Weights of a small masked image model: encoder norm rmsnorm, encoder layers 12.
Rows from block 3 of the encoder, named by matrix and row number. Each number is 128 + 32 x the weight over the matrix's rms, rounded and kept within 0 to 255. All counts start at 0. Numbers have three digits each.
# fc2: MLP down (encoder.blocks.3.mlp.fc2.weight, 192x1152), inputs 693-769
fc2.96:028114148131108127119117103139122187120137136118130115071117170144099133112154093106094135166151135119156124129123111121138135062109131135124113138122163078134149151144151140191110142127125110188149069133134111121128117138132137116
fc2.97:044125108119160076127113067157132115171110186134176144152109089173186132108175061155101141174104122110192111118145128133102152133121142146113138132075147114071147126150107130130097121122121119125164078127126099144109118138110130149
fc2.98:149122138113142165151159126119151105125155116075092086144119072112173134111118139155175124158139130129145139150134109133099136119146121100127138135145125104154136154122141120078160127129130152128113115128132170180121114160144116110
fc2.99:096156135120113114116103137112118145085085127108079133080143105127078124100090127097130124122153141114088117118158151127138121131115104136091113114120094166094128092140123113114084094124049139144112063147133130098112170052131121169
fc2.100:151117136104151142119117170088126138156127119128120113170126143109094121187106188125185157138157137125110132137131135143128129118134127124164154141146121130091128139127091113140160129141034140149148174125137163130132155120200132119
fc2.101:069105147114114120136153116141106148104120158154084137130102161120140127059111114132091123117117098117159110127135156134136133116099128183040112141096105113094149124128081110232119105117101118146121120113126133154105167109144101093
fc2.102:136132144133150123124133135130108152126122141116148160121140090117105105105161094119144159153130142126128114110136146148144113115138115139181139114111114159022126123125135113111084105128104147147140134139110116096128153115116130149
fc2.103:097128153142114102089134114128101127112109154179137111141124154156174138137133149133054124078112139114164115119136137150159130107125112134120128108111126136000153153119097121163095151125111085159135051107116122095109151121155131127
fc2.104:082140145103102100123134140133111151091100118105101121085135052126127143089131122102092145132116100117112090126143117120103128115107129134138115102078112144082131124116108145092103083131138119150106065104137110061150098153110117149
fc2.105:114132161151128169140119120162123110113147167066104118094114177170119134106140112149113140128125133114127117136131140156057122098125117142117103160102139094176173125118169155163152116120189139082103131105129139201138128149158136114
fc2.106:132123130127111122117105132129126124096134153139092121109136180161146163142153161140117110103120130133127133148118115137089104145131144102119125121155124121211139139104169129128169161131181147145110096110120124155163155155173145121
fc2.107:089107134115158130111140164158115135163128169123145155122119126155076099159176106147120150125112133114150128139113141117093123137107146147097111126150130098055144103095106139107121070110109131099147174149119121140129102086117117137
fc2.108:200119147128124124136127151127126088148125088165147136156132154102114106205150215147195146162132120127121148122135109157124118172108117095192135125156172121191129167171170132081180195135147116103126128103127125161134100161195124112
fc2.109:159121115114151125119136114126146108133118163174170143152137183138152129120144166147158142155129141150171151114133128119146126115134126127153144117110132146101122127136168120100120161121142139151140090141120125170112144139147135138
fc2.110:160140149138144144123140151170161095159136172189169143146116174232157153154165153164161154176122111152174126139119110119141127164135180123192159129151154117209127146145151165094145180126216170098158160117130143168199122167145137123
fc2.111:170129131140124128137137166144122101162111108087133120145133116141087124155151138129161141128143121135115140133121117116127124156101144110180144131163163114159128167122124135108113139127132128064131214119132146138144107117149143106
fc2.112:156126103125126132121117128135127105117110120122120080104137062156109109117120210152160132143143122148131126124138132146157113170143131148070115126143144145065142113131120107129096160136133128095122089128125147145139143144209131141
fc2.113:084149103102086137100096109100145147121120100147118120096130143121097123158097112090061135033131137132080128117119142091139135115144118137110103113112093143079107094106108111130131067119104125144107103153135146043116144092100114146
fc2.114:116136131140175148121134110133122110087131158135055098061129164164114132104099040120119122218123111138153144144118126106077127155117166151105149160151110089196143113095055162224141099132105123125135151118148133189124135088013151120
fc2.115:135131092133096109138117118086099137100120100118159083133159063085143119078085135135095138076127132128128113128112118108155138123119098095123115127108146137058130155144117100097098161154094111162122140128150089065117135099137124137
fc2.116:091137140141097155142131066146110123070148143097118155107115174117134149079144068138106093147119127111119101142136138181116126090138126157112101134108147135140153142085128155154113116117139131151121106119136153124127158143158106097
fc2.117:105120109115121133129147111124153158138119145136154133090136055193124111073127144145149130171148147122136129118125120148175125154108128100141146104136127155116124155157148122077136207137121128154112019130118115098124155138137134141
fc2.118:101132144119149124118130123133104180113135138143158156117144091117165108178148197149160149177147118129156128143148112207101122118138142135135153131143147119072134185178115128112121163137107117128141100127112158123094119117218135140
fc2.119:035123076118106163116135144120129120077133138076124134079114112103038134078101013102140102020126128147098120133139167100117126082135106138052121129127113115079149122080112097124056056122096113129115168137136128105123146023000127135
fc2.120:117143126136131117137106109120127098085118110120127110128138121122137130173118074111116123137121128117115124127117113114107130156153124114126132151108129101120127092119096144132117116121172112083136185132149147104143116141100130104
fc2.121:130143094120169123135142111164146110122130181091131103106139160134074145118155000125130128124131125143174119153131110126119134131130149125113136123155172136254136161104112131225118068125122124142129185130132108183148122092010132153
fc2.122:196126134135174104142128131128141134130129149134106124173113102141152126216123191169175123168119143127130143144127109164114136143120159108124152128145140126184126120153138123133158117139098154137133233150137142157130143135183125150
fc2.123:101157133104152129135129107135122093134127140125180136148122103173149174152150109170175146125113130126157112128128127133136142109143153129229171123116128128116124138135108156135135110115082140126155127122128115142126134110091128126
fc2.124:175144135158156139100152139156118148163138165205184144138118125191132132145135243177170117142116136149167146134128128146132134158112145138171140113148133138050135133166162154103176152134072126148104147103109134174111176110214119144
fc2.125:108154141117091120113109178130148153154138134083139122130129137117071122255176095137044142036118155112074082136099145148102132095143063144092122118111105119056118100107108150099098028118125120077094201134129142083122110037164136137
fc2.126:118110125149106114124128130119136136085135137090088137075139128082085104108088076083072119041153151132083141127118161103135108101123081146081105113140083157182121092097113099181109100127130109177096126122121119056127173082063130144
fc2.127:111145118105141124133142129134115147103124142119152101113135169118090158100153099128184106182153117132141121132142121160118123129129137109160132122128154132097142179110166122112094121140133123106139106114144153178163097125133129127
fc2.128:236121137121134168112120133118134106139155105137151140156121113153114151170153161150172149158128137146133155151143107157137117155131175124158131118184140144179122150161197149064158178148231146115152161117110153156200110123168146108
fc2.129:106163168131101110131117134150132126085098119145114133095131130130098128137138122136132132125145130124119121137144130131148116153135115133161120114114128135149140118147163149145108100131104117157105074140136141109121147107089114142
fc2.130:164138136154116126118138159113140120171131070146106186145138121094147122212138211110112118075137133143097147124105134094155103127111109164124115118157136137152117111133168134129157114124172142121089134120114108130117110151220145135
fc2.131:100134149144128123162126077102092171104120114089096104147137109096194139057102075116155110140169126091131126131143112136087141056131094100142131153095129111149119180147157107151171097123157113168126078099151136177100133121074137154
fc2.132:093120108123129107138136122126128144093130121091124132107117066130127125114102090137139129114120110136115123113120146126154132119104120152094124134127116134171131152115099125156110121136136089126112110107136106104097142088056119135
fc2.133:084096096135135111151109128132154098157139101084173199117139116105072100139104025085173099111152126126109165122176177088213121142131122161239138120130147203255094146099186106131173138110129096119164129152123122067151143146003120105
fc2.134:209110187125124133129125156139103097118111129166140130175130198136102145151144147150158142123128137122152133116150110150146138185142152091170144134191148133255101170108188157134161174137200135136131160108133171172152130134146138090
fc2.135:123097118126161111145146146115135091140134131124119120164108110099147141166145121124152155164160122145106145101121129127147145117130131117147145130151150123152110167115130147089114211113051123093126211128117119150143119206098132108
fc2.136:069136150136103098099130095114148119100124137098135123082120076143098121115150090144089135139137126124114113126115132119125119149131114106078125112132102111149129114118099122105101136145136109115116031130117100120150136099178112153
fc2.137:154113140123151118147136139146116121137121148102166129158121071151197131139138192173154139139126126127140126131115119136130128171140136101133151130117131122133122129130144136079128157131150147107121159119126125171163127166198123120
fc2.138:146146123132124151115108104123108134149131134145152140167099170160209158135137129152117157115095131131140137129125112125125130141145168109129144135167130116199111137134159149126165172128157143116155122102115134143150123163098138109
fc2.139:062114115141129123142137151143121138130140142096132126104134075115055121116106084105081109070140144125106121105130170095177125101116106176063120126106108156071127107083072108197099062115083103139113145153140094093091160065103126154
fc2.140:150118166158155122154127099139108161133124127120081147140119116111186114057100034111096105170154119135141132106137153092110140114115161138086119126093114135172150142116085120189138107112095141204128151141126125099102160117000128140
fc2.141:067130125137171136123133112137116104135140166150173138130125136167143125140110086147187137164121132128178114135130133137121128107122114119248170131108144110137139160138099120142168107106082123143147119107120129160125120130087130128
fc2.142:196137143140140171142168174118170077151151106115192107150130115167056153148149105163198157116148151148088180147130079174140114236173166062179155142158177074255104207125187126140194121125255165115164198191131183156195067135162157034
fc2.143:141153182143115140123156164152132105187123152082096139128129214149100132217147046133088127146128105127139105144130132147111126144096131146132109135143118109230147165089119167182143102130157127083099160129125137121159115119114110075
fc2.144:105132127112112124144135130129128092126118140150134123134112106143151146127111126118120138107129109119117116118125138119127132124115115150135104134111098123108117107129124140114073105136072124116105065129131112158118130124104125140
fc2.145:065142084133103093109101091093107178089116100092088120088148149071130117116111082088063100108123131101094120118095106123083149106120104093084118108098124106153125137122098113118129101134134121132107133133137098050119102128091137126
fc2.146:126122110125146106175140118121150145100134109102138131145131138090067110114088139125181093116138117142138143127152158125156130077124118170091136131136129155118147105136099093182098148117099110146150113114124121111067177069129130142
fc2.147:106131118112144137117138137132141095131135127141144127121136161137141138156116080122152114136127129129145115135122125108128134100129111124189144131119127128161124131130091117149138090119097121129126099148132134147109107111081115131
fc2.148:143113116114140150148151133149121130130122119118154105140132077149150140163143134156168112139145136130108156145124112170100122147116150110166139129147164116255121148146190128143207172123190141117105089118123117208156129169121121112
fc2.149:028110074118125103133124088099115207150134108126128126047126037144195117008096067084051088148125133121089136100104130072113145090123134144132097119082121124086125109140088091093113174131101116127128000162133046067128110187000105181
fc2.150:095074135126137132146133139103110187101143112141113164127126078112145095147113186124186133127138146127157130118123132154105127103111148134138133133159157106142135156176110103091166242136160132134153126140131116142102098140163152139
fc2.151:108099159131123150150143159168156135155142155146145132128131167144078149203153190128162110211144132120137144140135122164166131151112122146164130141190139164216109142112187119172131130134156149130107045135139132178143138172226126123
fc2.152:151107114130121118119126121134110176120130118128098140129115129104106090118128184108115122135111126129118126124135133123125121132114122159036102135129128146081139114130145107133134107131140124132115127128136116100113138113191125141
fc2.153:190120191155141120124125182115125119190119132190122087158134081167188119191086158135072142152126127141110147101125141125133149113132117133102140128121119116020115155108089123090113173127035111098107175142121143125091142163102098103
fc2.154:119107128120148124136136133129140091144132154138155125128145091145134128119117094125150123140127123136176125122125119131131126124132107112200155135100150110081128142130105116118108111110091140132130142134128115150139114137115144125
fc2.155:120137141143110108113141137135083135111108102100106112129142117120152096126101152130102108120126138133105109114136119140122146117108139138119116138128149123153117156116093130134177120130119130092092162125143121136129104143153108120
fc2.156:095128158140124152144153124131144129102160128110108126144120137076098148138129131141142124071125105116147114139136138116118133070129112133090134138119111127124139119111133136138148102119155137164137144120128149094099136086150109127
fc2.157:162142151124137161141143143133133112166153142145094128134116184179160142122084077128097122085097120128124107148116119125090138131111130139107128148160129102107118130139096156137111161127100128124129181109140128123097120104070140110
fc2.158:105126143116132148150121134140117161112129171154107155116124163133112125059129057129087137119133110120141105135154164139143125105112134150128136112106095136092130133103085147146110080121082142167127131127120126087145160094064136128
fc2.159:186146126130134164122113149148135088172139161143122133142140137152126139130134163137173145158138139151163146134116105135114119156128149114168120130175153107214120144150157175101167179140175145118124204124119145208143116174136131105
fc2.160:056102137162133126129119091101128123067141101151124098099143062099107116034078172109133102137133140128112155101122141106143136057149121139086141131117126135000116115138087099131089213126071100143129115131149138121060137143154122154
fc2.161:154130130123119102123116106133124135114123122193150144156148045142175091087111255138090148100109132137141115130150136135147118112152114161097136104076111175000109079123084115014088131132036146141106068111115138069101124169255128160
fc2.162:050123100131103133114107104150114110103113149124163151081133083172081101061106125129116127071121129138088118124162168148160115105128112159112109106095124184040129152104103109122113108115091112141124040122115104097152172120095140156
fc2.163:127133142129097148104124109130103143082124132140092131078101212113081114153141112144114124160145133145076130115125139134128123119134137128090113118153082158255118128092155148176140095133167140120098060128117137114136131136041128148
fc2.164:105108131146158130134143084149126116113128136103114119107133081103095087065105089101163110138129087130127157135148116129137114144123116098159159134137147152227102163132073125153139142115067119158155118132125136145146119149052149139
fc2.165:153117115115111122123142131141123096102127140108140156112122168134085124137118089112107122029100137129140134131145134153122120123148125148124106115135144159255109151102192124196165108126210116172099108127124122120149133099138149099
fc2.166:156135133092122134136119137149135133131119121183173156162117145119113123127123145149146154126109107141125127126147130122162142151140147135165135118118130164134134121119160138117138080123090121155132081123123104109131147136127081122
fc2.167:204133125130150140106116117130120112163096174143134151196133119158143144081116146160135146125135132132176134131130105141137126130117174098163128123108118151135118123143180128113164118134134184150136193128112166156161153142133130107
fc2.168:177096161120155135158125148129132173152133152139151176159114126163171104255131195154208143187139135133137122117100136130131114168126103128183153156116122139128132085176224131058135171129255173145128104158140129129130091173189127103
fc2.169:092134166116147137116113134159116111146128159178161117168103151130088162124143142161196156156125120124148116112140102130164139142128162084177151147154133131158136155156153156177140163122111127137158118114125132191130149128129115135
fc2.170:197128100105127142119124129112133145148129137128146126166131069147154154061121199168148132111138131136148150158125126144141115123141155127094132120169143137000151142141123123096080129134078183160141144127119169166141166132174131139
fc2.171:168107097136142128147153077145107102159146151145168122139124175152168124039162081118107086182115117145189125110111124112117116109116141131176115128105154108100137159104164107128107135124163155144126131128114108163143098216091136094
fc2.172:075151091111136130127157160125177071173136158141164127117126062232163203145198145171155154187140108116176160136106088086167126136149171113197140130157165114181119119120211142107132138136255139110146051158135106193206110200109122120
fc2.173:055133168125105124091138142167130113130095194102128142066091148178049143167197035174123155142105139117134093134107124166115134154131128126115152125138130116218119140094123179161115096140184153094082027131124096135186106112129110106
fc2.174:120132166109124143130129096139121137102133152158125151135114201139169147054103084133124118093112135103152110132130119134123129118132118124128140137086116127149129163115134139187138130134129119160152081119142140137090143082102098114
fc2.175:124112129138150108129120131159137125121104141185149139117133190149083098133126154127162145184129156133138125104154139152160125162120128149147127124157143149161124132135154133140148137136113100107131078132122102153146157129166116136